A small audio-text matching model, trained from scratch.
Training: muon at rate 0.0043, 11900 steps, batches of 64.
Data: trained on short pieces for a synthesised band: melody, chords, bass and drums, 26041 training examples, 29.2 epochs.
Rows from block 3 of the fusion encoder of a small audio-text matching model, named by matrix and row number. Rows with one number within an expert belong to one neuron, the router's apart. Each number is 128 + 32 x the weight over its row's rms, rounded and kept within 0 to 255. All counts start at 0. Numbers have three digits each.
Before each expert's rows are labels from the 100 texts, of 14976, where the router gives the expert most weight on average: "fires on" is the input token at the peak. Only what is clearly more common there than usual is listed. The data: short pieces for a synthesised band: melody, chords, bass and drums. In brackets: how many of the 100, against the usual share in percent.
# router: router (fusion_encoder.blocks.3.mlp.router.weight, 4x192, trained with AdamW), inputs 0-191
# up: expert up (fusion_encoder.blocks.3.mlp.up, 4x384x192), inputs 0-191
# down: expert down (fusion_encoder.blocks.3.mlp.down, 4x192x384, transposed), outputs 0-191

# expert 0
fires on: "-" (30 vs 7.6); "d" (9 vs 0.6); "<end>" (9 vs 3.9); "drums" (7 vs 2.5)
router.0:114178113133149111113138157093092173181149161138164116134152148122119125118127081171108097123164082157124101096088092079112124127096167138133098196164121149151164100169107079141141140132161086109138192106101118092086116079166164144144075100102131071118127116141080129072097183077158083090144146125092105051134101139096111114086111140137158135073130078182196142160052072108160166089167105050143134151129144122128111158160098093139099122098102130170074151123169098078174141174108105102158118175134136100095155163133195095146107144170128169092158120177160136153173142121172164129
up.0:127115116101146135229169083211181143176140129138091055179102149043140191104149172143133070138114144096078072167146089107119110135115166093153139169083127142149158065080099109153140101192165138179138141132164090082119089126180136085126112117078115148073110155112122148110074075110162115133130134157195152089160140124089065107095123130163137124139145142123073124136108092096093130140107127133105124100147119145127078194144115121105071085143109141105108138130105152098108146142110104135112138142197125160149138120137124145166102176153065123151144112140177112174176173159127088103
down.0:185094151151133160132167143174123159094105161153213138078162161107100083093159087135129165182133079170138085157115122137093110123119150151166087107191123161133112161107085192129083157167153109171107134155147201082121194147100106141127170150097116122129133139136168089135138108107104136138122130106057126093116127134152181121109132088087124130058092164103112131130079047108119152144158167125090106112122128148137107074151158113134126095062127095119062108073098083128133140093166165157181168146118150137136137151146129140127140100109168147080082154170103135047084085096042131137
up.1:074079143110079097129181156124165127084131113154110133078140192113125144097089144089131137140063122125159157150127144108096120072101133100093158194075107126130095144073164120102097128118164135194123115167152126182097101165147156118174102182094099088140116166118118140093128148187141131104075106087142162162099108180111096184149145130220116121084155135208127107166152104134151168107109184175121105125164066117075164166121101134091092073154136075092113140200171129099129181105123129103164167160118162115133138097110116154091102136137082125125117113107159125155110138146145036103
down.1:142174065120131155116152144136204139200115135159119124145146121137122141078132135185075071146121143139075197135127098092112076141112101106150193133162168138095144082090107098192157149142120117114155171094101078155181107129147121144074169160175162102123137129161107101097146133135070065144092124139143065160147148096133171183149093124151115155087165140175115098101145163112152134113136134179120099198196092146150083134148120119145117124160118142093107155160147150174155168148126162211138107206128124122054102157088141135133171181149121086130132160158140112133128108108132173205
up.2:168075139103115117142097225112090162157155137163136155130115117129161070062132127125045184163146119131175127145098097162114121115116123106144211135152137149122129255067126124076139126113120186150079083137057118164110188094136079177133093141177150138100168096189069111133160162142139073137111132165139090122156101104105118147178158118108120150123099120183118149128157146133167164108165147152111109064135145139118108130147114140162146138086146124128054111129171139162147154090172098072133129103104114194118097147171103121131164134118170111119137117067130116145134101123107128153
down.2:125081083127085132104159130192128155110169097128136133170129135124077124089159147124102105140179147153150175063152112079147141152105126153078152154128134099157090103136097153153132112109142121073179138160108155096162122145167144100165133146045230077168123154155159123137116105145170110175118087099139138072158043143153139123130108085160153093080170122118116111134105114172183135092115171166092130072201102133108146103180137086087143156125149169084146172129117116176129102121118129063174140131141099154162140109141177127198159070113119179142129083124148054164160104134172150120

# expert 2
fires on: "chords" (11 vs 3.2); "minor" (8 vs 2); "<end>" (8 vs 3.9); "major" (8 vs 2)
router.2:145111159138136170176131122166178099084093091114107140119109146119158148144149146067207130140118126085128131104130154126126115123116139091089129105100125120071126219089160158176119081157132188139104112204121150186150149200096080109129140102121136175110096111093206169164122140160065111151061149071130172178144108131172124148170118121138116117160138138112081130138179148110079135141067152187146123108143120142104114086092164143093150088166167120119144138159105130127080122107152125196069098104142133162113080127117101173112137119082103120121040129090072110154085109181101092122
up.0:125068117140107095105132173159112109139131138137086113147134145163162109166130146148114143123107134163082108151123079085113076127123228142169099141132077195117093100119110129124145131079184153145150141133157112129095151136115149072202080121118107089161092079190125142175149151137110101133166139102164101132090164038129106162109181119140080185108080099109150111155114163125117136137127156132151103155080127161177120171150137088096094099136078137083098145172155139144147134162180054066125130096117063109206154112154124101114142151094047109169107128127100154114173114164167075163
down.0:124102131154119141120076165114112161113052123160162105084153123109126050152132181096172135161206119139167114192144101051120125135095151167123125116122111120144114134148127146162106091143123080169181063159099129146147072158145145115149162118084139073117096146120100177138074090135071080147096176160145178097138167188145169146142195092092136083055092134108105125189104109104142140127124131121130148112120073161139194142096140223113101156128175147155113143142159093117127095086132170154143197154145112114087128078135119095111171070133087146088153117140107129107121116148170128108
up.1:082072100138139117113138134097078133115122082083158113127116098064151146138165128118169135114134117068141093134170182072174089090110148099124128115180183173160122114116113126130128108071132126131111200131108135119080107096131067121099123067116153115131136134139090137141098100086131095077112151140090204102035186187120104188161137070180157166176158155180101170149099099171071174137150171177154180127159096135131181170142176091099115124153147130098116101118147143139124110102113078143090085126164116065143157094064118119190150137124113142131142117122142089146101114174098109113
down.1:100125068124142112133105049165082103087122130132142155135194177180070169141142140098121150122150104150153184169065112084145076165116141072157111135143124133135112122141023197098155153150150126168078073133125171084123143133119131104106078102137173143163172152113171166097128147047163151126099194179119127116125113132175184112159154112080137178132127139149125117113138150173132140184126122125210146088145079087123099123098140174138120152133109123100156146156152076163143190107131183142117153161138154140105103127105176128075101167159203097119160137104150157156113135134145104144
up.2:108120134101132124145061099109138214141140121088122088155170112158083098118109099180112101130151169116113169218164091080174105135136145084108137087140095094169149116076160125110187069107144079137138203107113187124157142142140140132094124132150160107125148124072119170163188161057108122186123093132133164178108120188137114116136143136112118145111118091169133118144116123164126097140102106137146144144141130070101170150117136086074136160154113118140131140029107203131169089097112143211100153114133120156117106130134123117123061090151143114154189109139113107152127099205135154057
down.2:154118036096149106153118118122103122116145138117101119089120175084130167127119088097106151129164121092145116121092128096064104108117176070126160113111163148187131131054148139136172122166174162067160121136119140130134168082159103156087155096100116111116082093085108119089112096131095147124169148105166157177148071116168188116080107142134197154096120140099138143183105107143090088112089133119201165137191089188145092198172153139168089144139106160113151109154146171127129136155117153109152136097151103105116111056045159134173095102118119116150222112171134119107076114157150130150

# expert 1
fires on: "chords" (11 vs 3.2)
router.1:160087177139101105117155156137079071105119129154097173078134157173133087122123082090135185125128119180111156171176155220150097112114136108107140085063093094141104131096070187100115165083090136136076101076203069106078147147132081091110125175141150173138168155097138134175130083111098065125124122140116123204146124134153174147113073093095144152094136104111121118144191162096123108105143148113133142166136088141118166163115151145145150141154108101061185153161103113177134125065096179089087138115114130150159136079153112110128170141092095068152162126131110118132119149148102118187
up.0:170066141109087137114135104158148195110150140077162095162155121124144191129156160140161066046168125170108098159115123162178105140181153138127187070080135083125145200162141143117163127122180113096138108119161150135144131149142143141147135117109101108181128151088183077115079119145110162103142103167120166129132137162092084141163072114148144132118108062128125063201137111125165108099159109104129158161115131150166184110144106147145113202149141094090121191182130095153148125110140096120201089126086141125153141113171194140153046141162120150123078147137123121152204111105162132131
down.0:105136127138152128173140090140185110114149121102146099159078120123101121135123158018095119063180140087105073107091072076151148182095113182101135130163130159104132113148134113125147130137133091159129127143075114131115135139129115087146190118170105142135110132143140058101171083206070077091104106121109180134176085084100114081119080106144088098139083183158113133127146074167142060146157150157059099144128164101131108212059161141116121096159188169105171142163132094118150117145127137106110112170116176186091135095129098128111114129184111107119106115144107140160166164099143141147
up.1:165157116117133167172110111089144128109121139071135128162099179023124136112150177122129148126116108118124184175181182106109125168129169133146120139074197131162109167111109156150150106141130104140134090065134133100173121186191094069102105076077080137143115132140100131112139187142107114154106081142071069140144119132072116130109095103129099142106072194101110077121090133161158115112172094192135120149187031091155132175163135149107113124151119102164091105120147105093116180147113069122115071164158118144112168139154124131194116150132109135156192135123076136128096128123099167117
down.1:115144111174155113121103107121112198109103099102127118154186104129144150124175124166140083157115116116125051137069138150169144126185136091136139131076120166164107075134136112134145076119101117153160135059140102132161101131136161128136098220138168146127113144109067125093104128136164154115112100110145146135151087132139085146117162089114070207149133166131172200146091152105137184103096194098139064141143159132130169161208136160169162100113161113135119090052137135119123165208111134085083150094136121079110115235101144109161119166109146114161092100124178141134157103120116150139
up.2:065187177123133130063236158136157171162146096096094165159124115086115108098098108145141080139121128111151074123152155163108097132128100157116159145138113164103147148167135066135147108160086135148103161098109098129144144156057179114100123142119103135171161096129069144089137140094124159080107146137117133140100109135109059172078126061117135105117128180097141119124107104078129158094100062159173138124114103101163137138097159136038175145152114096098094168118107087103145143136123087076080152136083104076069143144104138103100180122120140092124143072130119115110084121189127221141
down.2:126132126117071062132140129140088129157103062122091133091154139173150109151127123114128162140121126156125105086092047141092097124151170144156165049098103126164104158093204141180132119164147152089111154120146120144083126103147155176090150200119099105171152150128153108135096195106196117075152041170133181137126099115149165146158083143104117103103076129074124128160156100053144141131131124164110172105068107166114108101121105039121130168140117113140120191176109090088152141110122112128157160104145157157174127102164126191076107094093149093176124125099130093084138115122170138136

# expert 3
fires on: "quiet" (18 vs 1.1); "<end>" (10 vs 3.9); "a" (8 vs 2); "piano" (7 vs 1.3)
router.3:111081109076113159140058101110167110092118197079131135142097102145138152137107156151136153107062185094136134166165094117131145138112135167216123081146174143103141076172139092099086152098100122168160139125109113151174133113137147073117125123158102155132090125165088123097167122171192173195132078188182141127100114169128117164136191122142035146169101151093098116140127131187145085194144108123101084103054125121116145104124125136124155143129123116102161100079104160172131164146148174166208180142102159171172116091142064138075120083121154123139101139133132132138118135102120150125
up.0:116085081098126115142091156124163118152145143138164164067168154190172106086125157147143167123137157125119152129130151086117128150146107088082112236155134163135127107133149153113092146120066131091083171185123121146087112121120139093182115110145071159135153154172179129123175062207139103110130175160101181156175157146126117152146172077151061074136131181159149116112116149102129146133173142145075142118153116144118109136096112133172120096148166183081189136139096152066127136146110063142104114164125095115186200096161103122105175137170116152086086133176140153135146123088094118183
down.0:143116113095162159101101103112100124166143149053159146167156163109166187132187087146092089188129125129161172131122158094085070110130089149089158112062145057150104141077132097113137093141135149095130068143095078120118140140106161098132147174112117126130104150157169169143103161105166146068142154124163139132074135163097137197132074125087144078080159191096152118190118123128159174095117101097116119152147140111079073068144062137039105107158140130114142120101178168144091079106088088133108087155074140158176118133157146114099124094077124137126155154097171150082149152125111133155
up.1:134168113160174082107104102122103112165130126128076191145124142107187134096107118075128136164075124090107107101100130122116154108151180158142165096146186106163132148112047097143138115154143150086097138136089105121111160116129125130103122120147147124103137140127184096136099123182096137105084130165121148142118225090181073127102140075125129128140074107188101073128124177089107160117137120144108163080071164154078142162171176158141190097144112150212165093131098089134145132182134176078125127106192097075100170112172175135139117079184125122075154145105067141093140150169114172119
down.1:205130113163188125154111181163147143123215123200139147116179123105107146170083093127072105155108182153121131148121099148183114154094127065200104122085149089186147132091102141107146122074084141101109132187108123099212130092109132126023054134139080101112089158094178089115112120122147182146137135197101088085082152189146105115166115081066142131159139133133087116159130139125105158129117149127112179082137124131099108183163150116118099112119137143118139089157114126130112158162160133197161138076102136125092084143149131105097136119126119157136109124153108148131134118148086123170
up.2:191137072115131103137130100168173163135205103118094123159140212148127083146087165116161154144066136135193086129154130150186094176116137145142140100193136146108133121121165156180110140059126137104099177116133069103155105082149082127131167130128122171066082180145143104106181161115132091219162156149113146163098127161102094063120100106123166105122147102161123167072152153159137102112150121144107163180151131148110180100132120127126120125134100094091121157152113056128152103094074169151149172171102081189113102161103119120051167118146143142160155098149098104146154133162119136137
down.2:140174125080082118098035137111104113153128136139140085173122129164161110176130113193195123132131091087091105132179135149117121097124168121156136127105098170154141117106085127081097116132112086119096097092163126119150088123121075121098103201069152136154095121174137147122141105168147164088130129038087118151179099141139050131127154148193172134155110118099094102099138123140119147067132103177186165141091120173144093137100103166133136154156155140123146106176160064064110174136092102074160089147137152145119095135126129158135117164093095099079084139098072116202174091110174130102